{"crop_scale_min": 1, "horizontal_flip": true, "encoder_activation": "silu", "decoder_width": 256, "decoder_layers": 6, "decoder_norm_position": "pre", "decoder_mlp_ratio": 3, "decoder_head_dim": 32, "decoder_parallel_block": false, "residual_init": "none", "learning_rate": 0.0037, "adamw_lr_other_params": 0.002, "batch_size": 128, "warmup_steps": 230, "adamw_weight_decay_other_params": 0.05}
Rows from block 2 of the text decoder of a small image captioner, named by matrix and row number. Rows with one number belong to one neuron. Each number is 200 + 20 x the weight over its row's rms, rounded and kept within 0 to 999. All counts start at 0. After the name is the row's rms in percent of the matrix's.
Before each neuron's rows are labels from the 100 texts, of 14976, where the neuron reaches its largest size: "fires on" is the input token at the peak. Only what is clearly more common there than usual is listed. The data: simulated stained blood smears. In brackets: how many of the 100.
# gate: MLP gate (decoder.blocks.2.mlp.gate.weight, 768x256), inputs 64-127
# fc1: MLP up (decoder.blocks.2.mlp.fc1.weight, 768x256), inputs 64-127
# fc2: MLP down (decoder.blocks.2.mlp.fc2.weight, 256x768, transposed), outputs 64-127

fires on: "t" (100)
gate.666,105,189,211,197,221,203,212,180,178,211,191,210,176,184,189,217,157,208,173,183,210,200,187,192,199,211,224,148,207,204,205,182,226,197,184,232,196,208,197,154,192,172,208,176,190,186,202,174,176,196,222,207,183,239,209,226,191,255,177,198,179,218,223,212,208
fc1.666,105,190,209,199,170,189,226,208,197,191,172,179,164,166,225,210,185,245,194,193,234,205,204,213,196,183,246,178,192,225,200,208,212,176,180,201,196,189,204,199,199,162,204,243,172,206,224,205,217,192,191,197,199,227,235,229,190,180,209,196,199,215,224,218,222
fc2.666,063,169,211,165,189,189,181,213,218,159,185,201,209,188,192,190,197,236,189,188,204,168,167,209,180,224,233,205,224,213,206,206,187,193,187,204,184,215,196,165,188,160,174,186,196,216,211,179,186,242,231,233,227,206,213,212,201,195,167,183,235,176,250,199,220

fires on: "i" (100)
gate.107,123,199,189,172,223,213,196,196,216,170,194,200,177,217,220,206,191,222,217,212,227,170,187,204,192,176,196,203,183,197,224,226,213,206,182,185,156,186,248,183,213,231,209,164,180,194,221,209,186,195,180,212,221,238,159,197,197,230,222,194,205,169,201,209,200
fc1.107,119,175,168,177,178,231,256,215,197,184,207,218,200,164,200,182,180,220,219,178,202,207,205,191,192,214,211,213,193,185,212,199,238,210,197,198,189,194,207,172,205,188,170,188,200,179,212,236,187,200,192,196,235,236,181,207,233,166,179,198,216,190,169,206,216
fc2.107,088,185,225,196,222,154,217,168,203,210,234,213,203,186,181,189,215,163,213,213,189,199,181,190,185,192,186,174,210,216,216,223,182,221,219,221,235,206,248,208,192,218,211,181,190,160,209,222,181,187,198,178,192,220,206,197,224,198,208,193,200,206,201,205,199

fires on: "l" (100)
gate.367,103,150,239,180,188,192,188,212,181,211,209,202,181,218,199,188,214,171,228,187,195,189,184,199,219,199,169,183,196,232,215,220,211,192,189,205,194,219,214,199,192,186,186,193,218,214,182,194,191,230,203,224,163,205,223,191,178,215,209,194,186,231,229,217,178
fc1.367,097,273,163,214,214,206,216,196,188,172,183,184,208,198,209,182,196,218,154,159,205,231,204,200,172,228,214,190,214,177,188,198,224,210,218,211,208,168,201,210,216,197,201,199,200,186,222,204,205,204,185,170,235,182,172,186,233,187,190,182,198,158,184,205,227
fc2.367,063,197,181,204,221,209,207,167,237,209,164,171,190,215,167,203,144,181,189,197,195,217,217,199,216,204,200,184,234,226,189,201,186,198,226,192,179,208,179,227,154,177,244,190,166,215,173,185,208,202,224,196,189,228,194,217,196,182,184,213,194,213,205,193,229

fires on: "i" (100)
gate.179,090,181,192,198,190,237,198,174,220,226,210,214,200,215,207,174,187,218,223,218,187,171,204,191,190,151,243,187,171,177,216,213,177,189,181,215,176,218,209,168,178,177,184,190,205,226,205,189,197,223,198,220,172,222,230,197,210,177,223,189,198,212,191,231,198
fc1.179,090,179,206,197,193,184,204,211,227,152,183,177,195,209,209,216,226,197,199,206,196,212,183,206,217,228,158,202,225,199,192,186,240,212,228,177,206,199,186,229,211,217,193,211,202,235,204,200,236,189,188,164,217,193,194,227,175,201,176,192,177,195,196,188,189
fc2.179,062,210,185,194,231,222,191,226,153,236,162,200,226,202,214,241,191,208,197,170,203,220,201,194,198,210,205,211,182,208,222,226,179,173,177,184,215,185,184,203,190,156,220,235,180,197,176,187,232,182,181,207,179,214,154,234,180,196,211,216,190,219,213,220,188

fires on: "t" (100)
gate.670,138,192,212,221,209,171,219,201,171,187,174,186,188,197,225,208,203,223,170,172,222,209,251,215,213,214,176,161,177,211,187,186,232,176,198,201,160,205,201,188,200,193,191,203,158,213,192,175,182,187,207,196,200,236,223,221,218,218,202,187,193,178,208,213,207
fc1.670,148,196,223,227,204,166,225,216,173,181,180,191,166,185,230,210,196,227,159,172,217,210,228,216,212,201,189,158,173,217,177,191,223,177,191,215,166,194,203,185,203,194,198,213,178,203,195,177,174,181,200,188,199,229,232,224,213,221,195,192,176,192,210,211,217
fc2.670,114,215,209,158,199,174,193,203,163,180,186,210,194,217,224,209,200,230,208,196,188,208,219,197,189,176,217,195,199,215,196,191,216,224,191,238,175,154,195,214,227,146,209,183,197,205,206,183,204,204,196,213,199,210,205,216,170,226,193,233,184,202,228,220,215

fires on: "l" (100)
gate.618,100,210,223,162,215,223,195,242,187,160,202,220,209,197,216,177,226,171,230,201,181,198,201,159,190,200,176,198,232,180,228,218,175,187,216,188,184,206,216,205,229,197,162,200,203,181,208,201,188,221,202,206,213,213,183,189,183,202,167,226,213,216,194,189,216
fc1.618,101,187,252,195,163,171,189,197,211,197,214,193,206,205,211,163,196,172,220,233,188,231,176,182,186,230,168,186,240,188,203,201,184,183,206,183,210,181,213,214,191,219,205,208,220,195,191,205,175,217,219,187,245,182,210,208,204,202,186,219,202,191,209,184,198
fc2.618,092,217,240,175,171,202,194,201,208,230,196,222,200,211,214,200,201,237,233,170,186,220,215,205,223,165,152,188,223,180,198,211,205,164,183,192,170,226,220,203,200,242,190,194,163,213,209,170,192,205,215,206,206,208,212,203,227,176,189,190,207,219,201,210,217

fires on: "g" (100)
gate.126,091,191,177,194,198,230,208,210,175,193,206,188,198,225,191,188,215,183,225,173,214,188,192,185,207,203,212,201,245,188,254,188,192,218,226,196,184,182,174,215,197,168,206,182,209,236,202,200,187,201,193,210,233,217,191,191,243,222,192,181,183,230,164,193,189
fc1.126,082,196,198,186,186,211,233,155,205,183,195,206,252,178,179,207,224,181,213,197,212,180,228,191,224,210,244,207,225,192,210,212,214,200,202,207,198,194,175,212,193,173,214,181,175,233,161,194,187,222,174,193,216,193,161,206,222,195,197,213,156,220,195,206,235
fc2.126,122,196,227,202,195,203,229,221,199,192,200,198,220,170,228,221,208,215,203,204,209,187,189,200,221,213,173,220,173,169,222,208,172,226,184,200,199,175,222,172,189,211,196,219,178,211,211,175,211,210,169,189,196,212,212,190,178,228,189,186,228,157,192,231,209

fires on: "l" (100)
gate.8,117,211,220,181,218,178,190,213,207,201,188,196,180,213,209,190,211,218,229,182,179,229,189,204,222,214,209,201,171,191,225,193,190,198,210,234,206,239,217,176,202,180,171,189,196,236,237,239,204,198,208,245,188,189,219,211,215,170,201,229,214,201,190,215,236
fc1.8,102,211,219,194,195,185,201,199,214,195,213,214,199,199,184,177,197,214,247,168,161,237,188,211,222,196,188,185,166,186,221,186,206,194,214,224,209,218,209,153,198,190,181,209,198,233,215,253,226,211,198,215,174,185,200,202,214,169,215,224,214,199,183,222,222
fc2.8,145,197,167,176,180,164,187,172,209,205,197,223,165,175,213,194,221,187,224,144,187,175,217,198,234,189,222,244,215,223,233,200,202,203,193,207,216,200,205,225,227,202,210,203,210,196,211,221,196,197,200,230,211,206,220,236,209,176,251,218,175,243,185,186,237

fires on: "g" (100)
gate.229,090,204,198,206,235,222,180,214,233,179,205,193,239,206,201,168,206,185,183,213,195,216,243,171,231,190,199,203,174,215,208,187,219,218,211,221,215,185,211,194,214,178,190,165,206,182,170,203,232,191,191,195,217,201,178,202,199,184,171,211,169,185,195,207,205
fc1.229,106,179,192,196,212,224,175,194,214,206,213,218,205,210,213,219,170,201,174,195,217,224,193,180,192,163,199,181,186,203,205,219,224,233,186,212,236,178,182,204,198,184,203,177,206,222,198,148,226,167,178,195,212,208,173,183,203,183,138,185,203,192,184,229,209
fc2.229,098,191,189,193,198,186,190,234,186,207,164,195,193,187,187,182,210,188,164,208,190,210,223,174,208,194,215,202,205,202,175,221,200,174,257,194,206,201,193,175,216,199,201,212,188,202,195,203,203,219,189,222,208,215,207,193,206,187,195,221,190,211,220,213,225

fires on: "i" (100)
gate.125,085,222,175,204,233,239,190,214,197,195,199,197,202,185,200,203,181,201,181,171,200,212,213,173,193,159,188,173,165,213,221,215,179,213,232,202,188,205,209,178,198,187,181,155,215,192,247,180,212,188,202,212,168,266,164,203,204,211,192,198,184,191,203,192,200
fc1.125,087,162,219,195,208,205,175,197,222,178,202,210,175,221,183,238,181,181,237,227,187,202,159,203,162,214,201,234,209,222,207,202,217,208,188,188,199,234,224,208,206,225,215,217,206,191,204,226,182,169,199,195,221,192,224,228,184,192,212,213,238,200,219,197,193
fc2.125,034,191,180,194,192,214,206,224,212,232,203,184,197,218,208,175,184,167,180,206,183,204,203,202,195,196,217,192,204,201,204,224,235,210,218,178,213,232,208,190,193,196,180,217,195,204,206,221,202,207,210,213,201,207,232,178,204,189,200,183,204,212,202,196,206

fires on: "t" (100)
gate.235,120,207,210,169,233,204,192,216,204,210,228,176,188,192,219,166,204,194,201,217,217,179,214,243,217,191,184,186,211,189,214,192,191,243,203,213,183,216,216,215,209,165,187,159,209,200,199,215,187,204,211,253,176,189,182,158,218,215,205,200,260,174,192,175,195
fc1.235,116,202,189,182,206,192,199,222,182,217,228,174,163,167,203,200,217,187,179,218,207,191,235,222,206,196,163,182,222,195,187,191,209,228,183,192,191,236,190,187,227,181,212,195,210,216,234,201,199,194,214,246,195,199,182,188,211,204,202,225,241,167,175,183,208
fc2.235,102,212,179,190,195,217,197,192,240,186,210,170,194,223,192,219,183,168,221,199,192,178,160,199,202,185,177,170,212,229,224,187,182,237,178,196,230,222,179,205,187,214,236,190,237,186,183,226,183,207,219,220,221,197,197,220,188,179,233,208,231,193,186,212,203

fires on: "i" (61); "t" (39)
gate.595,088,229,184,190,223,203,215,169,198,198,198,218,166,192,204,219,171,155,234,208,196,186,213,219,184,172,231,197,249,188,211,192,199,225,213,206,193,216,188,196,171,193,218,194,203,251,182,214,203,189,258,217,190,181,154,181,216,216,191,180,204,231,210,192,228
fc1.595,096,190,191,182,236,228,196,206,197,221,215,201,208,206,195,186,212,210,219,202,177,189,162,207,244,145,189,188,223,188,201,170,177,221,179,207,202,180,194,221,197,163,213,195,204,256,226,235,190,184,209,215,199,208,162,200,193,174,196,219,213,203,207,169,216
fc2.595,067,210,179,185,221,184,221,186,224,213,172,191,176,187,190,193,219,204,208,190,190,248,210,210,210,210,182,238,200,208,177,185,185,242,194,167,172,209,194,193,220,182,223,199,218,183,225,158,224,203,218,228,220,206,216,217,172,193,225,214,215,196,170,222,184

fires on: "i" (100)
gate.46,082,159,208,190,224,204,197,198,211,199,241,228,193,202,182,229,199,215,197,186,156,211,193,192,193,192,218,176,192,217,238,216,208,192,196,236,161,235,219,170,196,220,210,233,201,235,204,203,185,202,197,187,195,179,182,184,215,206,198,206,200,168,225,215,201
fc1.46,082,189,225,194,220,216,198,226,199,227,209,241,180,210,204,232,201,189,213,167,191,192,233,209,216,174,207,193,209,220,190,174,226,216,208,167,190,231,193,179,208,239,189,177,175,219,205,221,172,212,188,206,220,179,183,183,216,198,192,224,225,194,217,200,160
fc2.46,045,189,195,203,215,185,194,210,195,191,230,223,194,188,238,188,202,215,169,209,166,181,183,195,163,184,209,205,223,244,227,200,164,200,182,226,207,160,221,214,212,173,220,177,206,203,197,177,193,161,207,200,209,190,182,199,227,237,182,216,155,190,253,195,181

fires on: "l" (100)
gate.105,096,174,201,202,181,191,182,191,191,213,171,232,175,182,175,200,150,187,215,224,185,244,193,220,215,212,196,173,192,210,209,183,202,188,228,229,173,211,207,184,208,175,185,181,197,251,228,217,215,168,193,215,200,192,201,220,177,188,211,202,224,177,196,191,232
fc1.105,099,187,207,192,182,192,230,202,200,168,193,206,191,203,189,182,173,177,232,224,215,237,189,229,190,203,219,166,222,206,211,201,200,184,219,231,169,190,176,180,198,225,148,199,180,251,232,210,224,188,196,211,190,200,208,200,207,180,206,212,233,178,179,163,226
fc2.105,120,205,184,200,196,226,173,176,201,202,190,171,173,186,221,195,189,195,215,179,219,185,201,190,181,201,223,219,184,159,210,189,214,228,191,198,196,226,157,217,216,158,230,205,183,183,199,217,193,192,231,222,205,219,209,224,210,177,185,217,187,241,214,174,248

fires on: "l" (100)
gate.573,121,212,170,182,196,195,210,193,173,194,217,198,222,211,233,177,177,161,209,166,146,221,232,197,200,233,212,223,209,202,187,203,189,210,225,190,203,179,194,162,182,172,199,172,216,154,210,201,166,209,213,166,222,215,194,209,186,242,191,186,208,214,202,218,229
fc1.573,114,223,213,195,188,228,183,196,209,221,179,222,205,189,178,214,192,195,197,255,247,209,185,189,214,174,209,194,199,196,207,193,225,180,208,209,202,229,182,228,230,197,173,252,173,250,198,176,226,193,208,226,184,208,211,188,205,151,172,216,205,200,197,176,171
fc2.573,214,202,183,195,170,215,240,205,183,176,171,220,213,199,170,226,241,217,225,191,196,212,190,209,212,218,208,186,183,165,197,192,215,190,253,268,193,202,186,208,241,196,218,210,197,202,202,239,207,185,182,206,181,201,198,241,182,189,217,174,184,188,193,189,235